config = dict(
    train_examples=195000,
    norm='rmsnorm',
    activation='silu',
    mlp_ratio=2,
    inner_norm=False,
    patch_size=[4, 4],
    residual_init='zero_last',
    lr_schedule='cosine',
    adamw_weight_decay_other_params=0.01,
)
Rows from block 10 of a small multi-label image tagger, named by matrix and row number. Rows with one number belong to one neuron. Each number is 500 + 40 x the weight over its row's rms, rounded and kept within 0 to 999. All counts start at 0. Numbers have three digits each.
After each neuron's rows are labels from the 100 images, of 14848, where the neuron reaches its highest value: "top examples" is what is common among them. Only what is clearly more common there than usual is listed. The data: drawn human figures in many poses.
# fc1: MLP up (model.blocks.10.mlp.fc1.weight, 512x256), inputs 0-127
# fc2: MLP down (model.blocks.10.mlp.fc2.weight, 256x512, transposed), outputs 0-127

fc1.474:544554521517520450477458499473486507530514479461486515467554439474511454509483507453497535516522470494442487598491509459511496520533488575413461550489481445517471512502423496469509501542523517573532478490520538553486512496537493442514515485507466495488508516519516524535476561465511492452446539537454506520594556523549394550541527456519506479525430441527558523546431500554551500524507
fc2.474:540572490542435492580504535489554556565547552483414481420474499506463517483455478501454570562581445485458441396535473514454513512557525469517523452569459462508492481537493556495508493538518483478607450519478481490545511456487513499497435478492468411516526496485506433557479445491525470443506495562476556508482563544495506469477511550487526451461523556507491531482530506455597552566510
top examples: stocky; sitting; black trousers; pose: squatting

fc1.336:537495558546465483496479390468587554421399495462530494494523457508548457515463528487505491437532451477506561526494481527449510481480500489461495521509478457565477429536563484498547521480590504511567560450468476483498486510502551521467486417508463476490466502461472538462485542455491494468475516480546515477530483509476489496482540472489501539559462513425486551514526491517485511457567
fc2.336:516487517484448500456514474456454459532526457501563520484532483571522476514520443495520499437517538486436503554509476466488460546648498467481525549520521449529493466467522588520471406516518494544526513602463474489493536551438466561528445514513440532462514442515496576451491476529429497506434579534461476490515471506506450473485458519473458436558466448528459554537424553456478544440570
top examples: handstand

fc1.360:478500506523515453466484518532475518480540433457541464494577466493591461500490541508487477494410524414506512524498479470513482557553460512474554457499530467497524443506495479521464448488547505505532478470419455453486493420491486531468536482450493504427481450461523485488548493498520525557503509536461519464535568503486445486459575564486469550508489548421512467508545481500471452471471
fc2.360:495493488394491487458507409470458526555453434525482446458497500511505528425501558542502502510434513502468433559440557533502569489519588464528499504463529466556414446496499531523458503537504441521530562485437509495571525548494462579510501519459550539474443427509538539544494493510491543522558547428519523587494465508526523486444606526505500581508501463529483489532522522501480509546484
top examples: arms up

fc1.236:518536513465500484543482470443496497491453462529500515500459487527454493562445514534507520480482509441474497555543449541518413521507465448509520462504455546501524461557501479442501500464469509502552507438499468485456490521447583573508482583485530516502398475505573537543520522494461502531570505459581544494520525512454534502569459524494556476522436442454565467461434550569511525542476
fc2.236:512481483506509472421573528477473515486550501547445424551473570497567501533559518486480510552464521501485458470501568498479525477555556516504476501449497509433442528488433500490427504505533494488506482543479532498482517481539523474516465588501499565494542538489472455517490463569547513590532467554529493614504540489534442596478513477532505511465549457529487499510472451398501447489509
top examples: star jump; orange trousers; brown top

fc1.153:509589541510582542471499506455483501447489438515508460447499493564489525479462470534443538539510481556551517413481495502492505566525501497529525561482545548407515473486483615470514477507414588470491535503451486487509467506528465483512486504485483537556570551499494527471483386526517529547503575529532496529470510440531395508492467554515469538519434536468505499511516491500551419497499
fc2.153:562492569530470541520456475551532476487538524425511505480536560455479564491485468420461507481434482514512548538530552499428490458515522578497476419492445543422485487591453317527487492450548402521457507465500497468485452521499525490567566543477496511481453445521494507523436509498473457509461493378503455452520522473516490488473487486550502483483517470454480467498470516518462461465461
top examples: stocky; lying; bowing; top: pink

fc1.369:565497532521466513398490454472434518494458421529512508484523498467482485512549499550556535539502463501548523481553466495477559466571519529548500570517461558428490455475507422474500445533515550464532541555508415466502472577472451556489473514518476519530561476510549460450551433474425547493507514561584454436481430465513563482527563518488520500446461491512536462494467516464504506484508
fc2.369:510512571488495525499511466510547499563483486473529537587453523525537505448498554461396503482546528507515506564529414508436499446384400483437511577494467454538531405546514476472487480483471467487490547496523546525434467473500498523528523480558493469516473406473566478545464515469482481472468531492538533454474546491560469477529463535456584470531497491503501514446486505536530407551531
top examples: sitting; white trousers

fc1.454:542549522539482442493513481529464460522489497477524480438509496455405446550483536443491559490503456470477507464460475546540532535496514470483466515487549477504520495520521441514563587437508420482548602521518434472530486493498559513511549504384577488443455528490459492547432519417472571471472504490503525466452540455451519465479575475438455461519549550404564501545534504519470484509496
fc2.454:493510536559509514502520475495474510452475506485471504444483475542507518508471515433486641434557530488432488422495525501509497461501488455531455522444461468518503545532507460506498521491522469539422578562429499542521473447449516547545518562492551517538540557565427501509486490481482583450442558530466502537489547503512541484467472471455484492579518503506500454504482504516494501566482
top examples: lying

fc1.491:524462452545564481446474490528505507542468439562517573515472532507511482389495462440523463483534494491538506493458458524528569568573447548506549522518491523500576503523424451582492486530488443501509428490560499482555466480457495497498511498542501523459459499491470491435455534426507548482453499516484487481464436480476471486586448538492507520604488553546457490513429469541521430446497
fc2.491:497463460520523567410598504471520509457571495523507525467404488527506464490498512479516445475543536473516535512489550530496528490508479520416544470531484498526514564560563567482470518512497485438564547560510528527432489497454505484434515489426563572537455401471543546471508536510579475546491552524507527495480463435439490497487594511521523496481482481467537498527536458489524525527503
top examples: arms up; orange trousers

fc1.215:494517500474433439524475546435530505504479596450504493533548564520510476552492457480503545494419517461509513535475544485512441485458450520539523509429541462473499481449501503499463505552575470452582494465521473539486538495520493591458472514515570503537485510548496506539472549446526420492489484544557505490483511468503499602443483423444546477513469544523424513415483497537439519461444
fc2.215:477480485520564533468525584542540517475494447462479546472460434489523556464501505495561447465483506508511483510520500520485509540524464442434425458551577532519563496504450456470472464433486440509378450511485438452434496533526519473515481521401478464476475427412533464452484475544498520491510499491461565551549498515538516447574421510549486510535547469488526486503535544502536522518499
top examples: white top; bowing; grey trousers

fc1.195:512466595477490516469502472484451522538528526544511523420547462519582522476494566422562554448520528537562480483444525428566485499511537517544505559495470560454481519518512493542547478472495505504444468526398527424566539581465482518495501447460467496502500470551533586519463531504490546505516523583503523488525448508483496553494538483489530458545463506573521484548468507506434443480564
fc2.195:617536513475523519474508550443493558546439503512482487511505445493528477476577540542433507460554450501537518422474483516554474498361477506435447535468561468437440543464491531418527537477554511489485485502451517455478501472540521534452503496495484491475462506567480502548420455447449499489547489507516527506456557528514488496531455516519482493513505580450525467568517472551523461484456
top examples: pink top; handstand; lying

fc1.425:544566508427493491485476497460496471467480497433458561493464437480524500509535588607509481468497499499545500505475479479452498475472465520550528378545462454537482525518486519489476493510446537463516507481487505490481455503515579536484550543492467488493557438512539489446545516488558511470503506493562531506467461470494438545478473490518509574523515531503490497572520544553497524512537
fc2.425:487562547544485521507522518471458443526522446524550540488510550552478470431467444551477566516488541449541516541469476533516548501488505483499528473467528514579504526569528443436468521530498435523487482547495512494455568474474540556397521546472560503567506471571492475497571507480535472527527508537509581506510477556488519453516519564453545521538538502528525534527486491534569538459561
top examples: star jump

fc1.259:410454530551481533590449468535514465497447564470506492460536444579523511384516480480482493509510444544505543505474434529456489514470506543454463461475516459555459589498459517478431454405490505479505539461497475493529511492443516491531464464523492477538443528566515465503452435481522532541555488419462513440538498490500592528482492529483536505527521462503528480469510485500490481471489
fc2.259:436467465479572547467443544549484469485518422516501505534488547490503537461474492446536541517514481528501487494454567505462522506510484499537450441509450513463540486433423393483468526490426493454567456524565485521464476482496566490492492576438546538542444496465518460496557508453487471551436525465473491517556486451479538467451532439559437483507549444460486485540426487469486559529526
top examples: brown trousers

fc1.64:486511471541521474480493479495506541497522501494476528531525465429463572544498458582505546513462516560418505554552531512561541541548425515463578487487508527493488479454555449507507523504443463474549402504479577490441566485526496504474439548446448535535460511494479535469444492439564486471541469458487472544532463494487491503519499533508541532551441466500496462481574528499502488450458
fc2.64:506535551535470487468609490577540524530495506561528501460517480573472512440504468467497531535457403517522561533529484502528444455410510493446457510521461473494521450482513537489546485543501442540550484524419542486480533469501505475414414512511533416455549473430556533499449468478503480453512535466574428552497542553499496493432540452473526481540499533558499501437431482455479524465525
top examples: white top

fc1.304:446560491488460520530515483563480507507550458533547518577556532472487562540447485506565478455452482472525513493495440496516457501463486496491514460463503436475445561463495550436478511521424532425524485490451537531450457483458504488477511407528496545530542562572523485465528511464567493398500442529495492594496527507497544427570504517513457516542529505454496522479436527478480540464581
fc2.304:493426504524510427500606595513512454475497471495562389376470475472552416538521503501446514481505552498529419512523478467516429573399547508530515525468567525527564463525495489556531515525530509494510504570458460512527483530506453537500517523531476506463529473438484445474554516479496477508461524519490482452462507538496515468433461461537491446507490489501554494509543517451484471496505
top examples: black top; handstand

fc1.184:440561511466483551528540469468504588501569550498491453473402525501452550485467500509523497446499458411568532448519528480554419468540524478511517553525524510496441511535493468449487478525477528575497432445484482503533518474513474462508517521548442444558520490563534523489510467441441499514450406519442427469549503506504572505523550553504561482493525493484513466509589498495506509535496
fc2.184:436491516441489551463529431481412535442533535477492418537424487577497546425520484478501519509464473482542484418511513482503466548425476579458531511487443486519477480486414543504542436559522489548528489477444484574493471515536467478511537467504479448565452482558555492480541497478415594514532457543508480438532459557466480524522475517503505539497455476533495449515514516458499491571563
top examples: pink top

fc1.264:550476444502528530437498483506453522507524543472490480460400505468510506483530423494516580534423549481513556480543511514476549495489452470537472531506448549511483510475442511528479496527513527468462411462480459529402500564469539515461470489511469489426482476505504430464514543494454447551404540488488472463513502479503460593539507488549463556494514533429439486413544504529537506425488
fc2.264:468450428428471486466525462492545537521564568480420511515453512514537446494505534509476497539391525476591513503477509496477505500458513434516484494550439547491483501453508522570498528476545577460543521515450422462458491457457497521479479504408563518472473510482526522487513483451494498545466490430460569569459481506516459503470575491523525495474472518443486482501478481453511477571508
top examples: hands on hips; stocky; grey top

fc1.260:517451513516479518578476456497476558495510458457494534484457568515451568512491491489500419563419463546520435502491471472529454484515502537463564510533476450518542483452496602447517624518536442423530549523556542488449569492568518531468533497536497528460479510491493488456516502524555482524495471506502581470526474538434493526531491468564461509454505525508443478550498494430483572542529
fc2.260:401425514504515417528501397497474469488569571478482553521528510493496423532524418526507494466499505535474530510494469537544495570435471460537467503511517572539490524470504482441565532512496448505464470479430525466464446537479540519487473549519447483488544508497576457542536529485552542533513499468484469505521456443585510485531461535578547457453543476435527535469428529435522547536521
top examples: brown trousers; grey trousers

fc1.63:473497488493467521552504462409534496490534556520507472537534467481454535478519538486555548501513434566442532452539475482446487495536485523488521479509517517457483505500487509467544511539521434489539519504429509571570461485480498495477487516490506500486523488519480564548491532505554438497472441528512478479472529455471481367529548463486559424449505519479511555470503538569535562509493
fc2.63:511518415455533491453480439520554566497486521515577455451479479473494533505543500537477525531521513487540506475503488604462478496496483522566454558444543524559521497423497551534495526552422487567457511518494525498520512529493409508520558463505510520433470514512492556468535491474552503469565450481491435502451544544535506477449464472519538464526501474422495496496518517463419533458481
top examples: sitting; white trousers

fc1.307:479534529552511485511511526466483505542462534516510543526505436472500495567506563400472575550416503466552497491526500551553460535498488454562541501551605555470553489558398464538446466549531498551504551479509520484444468575569511518517471466510468503482515488478520518493439532485476471464483466544465457543425492536607483473410522498431481492483459553460500504482519477479436524450468
fc2.307:469508478552538548488495516509514434443556549582513554534555411443520446499530502444477516503462493421564531442498497517518414497468467483450540482557506538463418513497528452496486519580522485540509537479554524506451544565582519487522474462522398525512574507521577512584479541525495548525507526474545517441496531500550499564497535478465486484578451485466480527510497420457476519516429
top examples: grey trousers

fc1.339:418466429544530444496519524458512510476454488482459488474525475481468464527548472477474506505500527483489479523505553535464491485528573497470532496533482566525482559464533485494454519548454586515548515545528407518536487556486471494499504472499522524557419499527503473524484481493476477533578490452530431428473521469423522488505582515474492455493474525477547478519545446461506456511503
fc2.339:553475464529486496465509439566447497503516483570543518519483532512508463474540488526504452453553489540452490455546502572416545456589541550529491497447468444442491423518530495456506480477482480478436453489572558486503494499473548506478463508580474476565532481469543522445523505454517580539537481554536552523507477517518503512513483483518441524471487478432442470460458514574481486520514
top examples: handstand; teal top

fc1.421:453506438505564493505478511583463497515479556499545496537558540493499549495478503460512461448521493503480436604511542542498472487555506529472482585535506556497502495525543520549465463537513536502547542587505445439570451499493495455521513483443484534429456560547527531517592445537446542497525530564526514450545487478533532486416481481588488412548448578455540544420513534415474493472483
fc2.421:479516483453454494495565508457488510440526462519495472534489464472466522548507538570524539557548441507554531469482495492527562466549529458530476450474513471523504545506507559507534545431496484483543491447540472487455557518478445474497491541559526474549591502472490449556536549473569429477531500495515523562443447536518453509569470540456570559465530447549486501609505494558437625539555
top examples: kicking; arms out

fc1.381:490466562553475504457519465500469549468503489509511463546448415505497550539539515486513456502448504513472489472434494572484499513493501436607522540552540500574561476526458444430497491507526546543458465514483603478453469482517563521473492500507449560420388511448500514525527565449478571379488571521511577520540525527534471534537543434585453540545500605544491559571477509477488510488509
fc2.381:468543471468465526476509523535578494533393473505381464539490538518473506486496460466523515496467453513423443466531580479516539450588481489449473499471431513527572485521545504546494495522467437530539523486516466541476527499496478496539514496436483488608412462468502515515477502443536463499479515497477484509428370515571469488441445525486429492502395530501489530489460510479484546460467
top examples: handstand; yellow top; red top

fc1.362:480538482423544492500489509532488519537518517540507515467499530501496502436367494585517457438532566519477550567514493465543506468521512511472587463465499470494476476522511529433415515542452566561529484498461434446516513530537534496491489472509527436504504519496478496542461537489487486452499575508520414530510505536507482475464531521550525494519465484527516490595512541474450555440496
fc2.362:473484521521503471533531440461424446421468502461467534542472485458505491518577498486530488468509402415516440619503491485494480593459515470459426481402509507508488561486510457532453489458551492505568555528493535578542478476481434422467450550556493495476412494499440510538527485474425491505486483495414523537522519425477524507521472522495529540470487505568464496440521504463538477454516
top examples: white top

fc1.85:491510534445459505458516473451515441438512494446515463460531501477549466521486500487516463461488436422509514542550485481507486487533547477526454426498515475513493523496550508534488478560426509540520474502475449450457582512504495478434550497543473561474503510457492549456456558481468536495477451462429545495460549544471601483451564493528475481447524506465521487457514524481492427552572
fc2.85:532561524541481493466539565430468545574463540482482534480488516568481536478459483481555480547485565517465499442426467469456473558533459558487489490502541547535532529611417508419546426489535504538427512541486485539503497541532496488524510449432545481491548526473586494510497472556581446456485455568549412564519505447505527545431468524475524501466566479471451442492551505514465503433481
top examples: black top

fc1.60:510540486490571462462516522464515499507472523522438516502507539430500591502532542550540411453497561485463491566530487581537466513494495440506620484578507449484456508607504501463493569481488478481546463505493495517384548463472450524441476550423497452543549436432495521493508455479541514526493554508505543519498525433568469440528489471476536494520484483454447496484513574474525513529505
fc2.60:535411559486362535512455584491513484438604497547532492460498528513469450531458500485482566430496467488519468535440531446454511499476505483560401510457450509445542516450518500452483506493569573553530561552549462470586543458485525466552463516491550536491485539553393506503520526467440454508490470532503476514528488503500502495495450481522573474510529543483450504417491509490477534523489
top examples: white top; lying

fc1.482:450483490416499456465468494533471526541484486485506562481534519529503547519502564506426518469521551416457499550508515541491416475495460507493473575518503538493530479497478540478401487525504508495501459517485511447488470556471408454489574487451434514456553575531483476454540532513480547477422511546474522419532433434518547494465507477551514608504566480560501451519570464496568488415509
fc2.482:484523422477521499507555546525483569523509475532528541535526498509517536568472521477452565496555429428450488502456512551472453535478486548562523560456484564452521572469506519482414509517504518530506503509457517446488515540445381482502499534516460497491491523549479482420478502473526505442448417438499451433525480434538499488474557486501569528529512489507491427413503481529519532469520
top examples: kicking

fc1.200:578468481485482485508414562492476440467451482445519530532585486562524475574543491451514537519531546481461491556499523528448522495514497453462496425519504459500525449470510507529544522478448495483508534559511540468438498526500547524451439521439567539501562506469474455544476551527596471522531621513500535542540502524521427536466461410492440488495431521541481496465485446501548539412479
fc2.200:490525513468479527471568410499496571481572555552522452493411526546495546398431543499462512478469508519543506436446453499511519528491529551549503504521549568515479569490519514512518478633535490523507543428502502519543447505599489465526541517542439471465461496529550561470479442514429491485516468520574452496492530437472568450510535512514534546481504443529479493592547557464438462601517
top examples: pink top

fc1.276:489480529602483508492483481484455464459543493414485485451484480556537524488467523417476538516448519534511540550582463488454504510512508561480495457529550475510535465450513578488510385481518453505455412473482437522499497587529557542533464481532444534467466465531445510500502465488451569476456524464458536490414546412489546420507540583443520478586473536534535532489548462503553516511525
fc2.276:498454478508473472440518480579474523576407541482473490523484544543504524473473434467456513506470450501585566520500574482543503474466539526509442430540467387473456519444524539531544438459535481482530445460527560466484492485534562440498548502542473484487483541508504496492555465519538494522535560480488585528512483466554581492539518508512481418494565477471514443467516457551415517504512
top examples: brown trousers

fc1.468:539564436525519428467461527552488548527449549471524453456447543492550536470473395476492519502457593433525456523479491514531498509482472464566564510556462548501438461477555483510535503486524569515449425529482461414484462488485542514521542472509484469417472516479429510518452549516496541528549479486388427501477440480483516477481467506459477505518477555476441456456490557489514461463449
fc2.468:536505543463525443540456544529538541494512561468471468461443494434546496452512486410471563556464559475531426459468466542497484455526460465563501561484467591474415480474512482533505495490546566534564468541537453482526444481455495449448573526479531464579449514522523532545505433550547535527502453427487459524551490462485547499429480511477497503534483580511457575463507507486537468470511
top examples: hands on hips

fc1.253:422482442501569491538469462510469484503532503533464461520486496560493465499570505552495498554580457435441558418522543552457571556497561482503512533527519470478383498401521591483477481572492518526512485511451517432441500492451470502528477430535496546492497513478460513448456468457444483537522514492465471496524583482436490497523536496500506476529493591546478421523551471496550495489526
fc2.253:487499439571488431519537494508441452491539468490457456511452514514478559525499506516429548487488485438451472454508485474462557489617494519513479537529513516463489481472449552486460424480489441560561443483456482500467511460502494526474514600550561517502465518505530531464469521473455446542530449519460594483503524465407481491488418471457501500430479466560482488448501513401486593489501
top examples: lying

fc1.119:515497481472434481472478392570457526557489511550533505470476524506448490494460460519472545485419474504506480458469514476535463476538487537505522550486504524536505526412469527530489559430573551462471547524478470531411485438482491474528535548433499507524508506460513510492469458471510524520499521482500574445496481503510527467458414455511523542459559462405513470546483519466437481479504
fc2.119:491537519544529539529459592452509512440539424446533473575474475549549492551466524483480445532607520562496485550532467627462521532469518445470520499486508529452513483565580484421508497541534406484531550497536495476560539536497519513479497447513526502465439510551472500439526501543453477480498449471494510416545518445425490571536513540509495489520419547500524481573500467442477515529460
top examples: lying

fc1.193:588535509469498518541535557528501553520435464510514566498517467483491500493414523495434458532395422507489552460454503483474565481448533477489527539465484484499446542533511534558485547515430498506386468483558401449505519528497464400553543532506508487512504468449507537451507557481435531553491522452514451464579486476563506499516469540522521504453500528461449543544513541446456537534514
fc2.193:492449512509433463465489521514499443476471507488460392567458472527524523569435515481443509495503510524506472453507525546534444524453557460528483496492534549525526511498497446536428469502531471461499557505476500531514432542473512549484524477492523535494488472511512404459503430492508451506503565471547523449456551510469549517510464508531447553491483456540544424497514445513530487435454
top examples: sitting; squatting; yellow trousers

fc1.440:551450514576542490484524529484459440481590468466535509550490529538391466474515471513508537469594532454535522467463490461510604497570480486466522468510471499500551502512503539504511493547531405447515436420428476521489514536513467454491515474493502479444566476435514496505517526439536484512466570621420544539459492495493455547529502488504526555563566518594467455531558408462442459506463
fc2.440:565435543582543483467470575514497486532572439512501460452410540505424515500556533471533515514531521480505493467496481491485559493476461481474494438549522450470514573515495528512516505458522510420548485446522564528470455516522490488488501549479519542488513441498495505500469549423572460513499505511525492525497492502455512475473535498527536516543478553487511549583545359431536527581555
top examples: arms up; standing

fc1.14:477492563472489474495537615499401441527492561455508497554471453501492527465480532460498505506456552537517487427505522587528439524567485447532476516449509512448499486447424595485437483581521505540567516472543473486485535501539487508588463511576500518550506506455535506518451458492543576415491513470505504546430451408525465516528509472468575460576483472482504515522502476484484523504535
fc2.14:545574495467499448494519446521568423490562470538492461531506433441507489595442539475514451469486503486506499527542504497555596467449554583562497483482506516505467508570507445544529533463458494453493518521432500490514497570453515498506576481574511545520531523565529546521529473540471488533554466526520558516428475573537512482494523490485486549449510532494486517504478507481444459504515
top examples: grey trousers

fc1.462:487561493527505523450542455448516486414546474491494482483485394510423477545455528557493480485471464575507549367495450476470501489486425424536520472493463471487503448485535560512468534510485501468487514515460535486492529509497526511566509520487564470465541461514512499428462516480561499437538584427464434468432482542499440476508517552513553502544503515579539617440536529566461463536476
fc2.462:539499463479557498503514502494471489547524524460503584517493402452510524490493512500543492492519485475483440545500548520555442484416543460443448511471515549550521564522546443488516516506523592525527517481507486437565527546432504461428560436484493519487471470529507539547573484556531485565487441483619501502530435449565581493526494463486455454475574459483548505464504437465519481412540
top examples: kicking; bowing

fc1.403:513609486486506429495445522494430501440499484480475437531425520516601455544466510532519474482491583519503480446465480464560490525473592519504540524523498511454554503463502522493486480446492559477548456516534480548374468498500439595531507553488473542448487446467425499510474557481454549516538550517435469500494499489559600547441441475555483484525464467454492534481501465478544477475490
fc2.403:518602515444479517542509501511483559470514522517529450527493508569519516508453538527477511447532465523487502485494447474526543476433502461508506536499519519559538497533524543440490505491452490506500494616518536547422487524572569491514487488548530520440495481489463498521557514525450556520497541514515490516515496482529559545516517438430515515463523576536498530410596502501485488522552
top examples: arms up

fc1.94:527474510473544495520505480478463499466532441545489547509433477465430474492562488509453499475479457575511512526517458477534523429504519458476566521509452498474500514533547610539495494479488554502538486544459545491533462508494569459472485497523459519485545462529538462491445458476491568500532490482490556470473431517454460432487509480483509478528576507501483426631491449485552496477496
fc2.94:462552507530487437585584523531504493536482494524436535532513481486444497558498451452402551503411584533507451502462491448521484541469437469475529501541510489547525468570488484552491398535549517510448510562520521503443580445550545464434460447469467509487532515462478440478535475518508455506513505489477378532536518488493461502459499455441500560486505554509497457529512481418502530472427
top examples: brown top

fc1.178:489506469522520507440523441471541572486474471488522526443434530448469540453515500545531486516578493462452555500538462510543513519500525464482538490533514585486498492495503456487459534420414508502511496525496573458495460496455494441510500453449484531441517500449584558471552501473531504522469514543484538487478546533505527480521594583530496492463527470458558529460522500518474495526508
fc2.178:486513560516422529459562508515550526487503496517539468519518514535469537437593530524512538518611501491468542536488485488520490488472479501475535525501548547455568478486507441432509510409473467518470456516480603481507483478455488445459533525452512513483444470439493545472514540524491528546546508521542487516463583488506434547458437486521516436517533444467492542480489554524507528511553
top examples: white top; grey top

fc1.288:536563477485493529489552478509524467557516507559453499534515444542465551489501578508535458466507514497526398494480549529513481529501515563580548545508490528542422559496462493512552483554514508512513505461464433487443479479542485508460481469496404467435545552522471460503496362493494490492555561465477544453519485534487492529469452469509492534518494533569458518559514500521459487413514
fc2.288:567494538496478509529436521467436507495503512461516531512588526465519431522467482460461517541493464487501521496492446467467590495514508456450472486469485486437512446529500485461469499488486521464539455537519565515506472580461485490508509496471563522563451492500478484464549544558529458515404521504471460552485494526541454543546532465474425459511551481490513541518494522521553475513503
top examples: white top; grey top

fc1.11:500483520504501570541570478470455501529479429541557465494521578504521528450474521501495519509512455486511476469585485416479516506570538544543541501536469488512403490474516471409469514473502449434508439599405484531543479508567421488528517527500476502468527499577572514511471530471493491584483540492490483517537535392510487503462424507543458596477536502474464456480484489440444497498458
fc2.11:505495504508541528505522480462512452561488483480445485454496550522513498453508445451431553484483497421537498526485503482520508482450572514504463496495476515471504531535540577570511550452501520576514473441461486443519507529546505524462484475516504504526573513451450487473522570581495452496505471508470534485460539517532426489429549520539522486492488453528576584506528489512516550522507
top examples: star jump; lunging

fc1.279:431489480478520560491510486462515506503462492471470452570533517420503559496542511543463503495451567561429447547555473473519520454430462556463539487446500522486496502502511477574499462492605478539414486526480537499413489479539517482469467528516472474478523542511528539484474507487476500433498526492523450497520506490487549621526451473439432479374487566450477527533561457461497514456473
fc2.279:538498501483497447571538564526483539494524484503502470430410444566451467483472547501488513559555506476550542410527496480509471467495564426541513505557493522407467536529566485518484519543454494423562508492550498479441465528471500463478485474520496507468532518480544522430465502479428500517545471501460491481450543501464460394437547590522482534480506478490468423458472519515514505559519
top examples: brown top

fc1.375:483469399508439593488501522541591446417462527506511490483523515489495528487494502491489488475550511433481580487512464543485475511575486461524462443417510530459499562449491437450514583497479527500522485434568503530466468484476524563503475562537469499482533442444537454479443508475459504509511559531465406583504515427473504502525535435477536445520498472538507535451541460497518483480514
fc2.375:512496533464543436469591545538446513532604542509483517507508532571484462507483528571541466455428492490528491563460455447449586470459510501524466546498576516529479501538508483581508542510561553467452546519484490513506513508536508454409413506509512470477464502500470419507515445460508518495468505489508512511462529491474484507487499563510608477493487521499497525480538506493528463543427
top examples: arms up; orange trousers

fc1.83:447525473464570434538469509535519505537468495533473522491508497437587530531455510499559474478502515502517544482452444510568486569523466512496503504542522502527530451496537514461508513526545448513562504473521488564530505553486484535536571485518452426519526477491463461506476441486441470511548519498520556578500477495499543544531490462504499485479539500473474448476493492532442504528503
fc2.83:413570521442526468603434487535502509514490443539446488461470413498529492523475503497504565483526473540418478513446471499510424475521474500542541575454531546467536509511506551451472479502510471539527486508579457493504477453478471503433559560448453433502519438514492477487515491511447537548551467475484577582534446455487509524476509482380514483450454567496549498510522462479500522543452
top examples: star jump

fc1.150:531491495457459562462483510521525488562438490600536458518484443477499501528442464495528503472527558553535480430459515490577500517503481516510510511525515465569518502484538541510464541516516438446504508540525498505492504410499501512451469621439492432449550540564523563457471487478468476483463532532478464490514448495501515476513436583451541514600477543491552559465508471496547576547534
fc2.150:451578466517579542579544518486470488512554421448460528457572561475469447451578508519460473522449482476502448530526465453393542458432507504424499476473550530450545484579513582488461441486464548570516471513460507526536555547525461489488578434512543509489501369450479472468511481496552541555523496463512446433532483509490525470486582463555515507474535556546497466518496547459471515467562
top examples: sitting

fc1.207:506490500415489498533462520563511552452522462514541444480461477511492468535498540543540561563513498545444504562446459502488529456494540471514564483463578461533493484535477461472551500510504497470438478474501463447452493492404596450461507463461556423484484457456489438547606436486452523513530467565562473475529437499571493479575547506521530560503553566547491511538446486439471535454460
fc2.207:521447424528525435464514528503566504435468544554534520538467506491499460509414459517490414423555490540452463446522575494549460487577471512483493543529532471487438523459530521534493499460522501497519481524584521494484536466477460522512467446483479483480515517465528542451456540459464517473449550576461458533594522486469494530491524493436478492464498512472487541514536513604533535449499
top examples: stocky; black trousers

fc1.104:518505524557502508541464490518552441474504507513477523427478625486489478525491474482525503524560466501532568469470477472479484460497509508420579505532498535497558580484499417537494446562519492501469525467548522540431482495477490472499478475509471458556472495549460473449455511555525542495502561525428480495459439509401480452505506487513448493531475558495550403515459469546517501440470
fc2.104:473499454479519526521442504539552503513520477522449525445455538475483516523479561459515530526549445570516532489487577446489474510535513542407551510540537495478474517444551487524497526527461459497554546500550567533423544555501496494536517513470554532559513540520555551539523474602434485509501491429497518554483374516435551487512509486481518504525489514483526466572461478490515501472506
top examples: arms up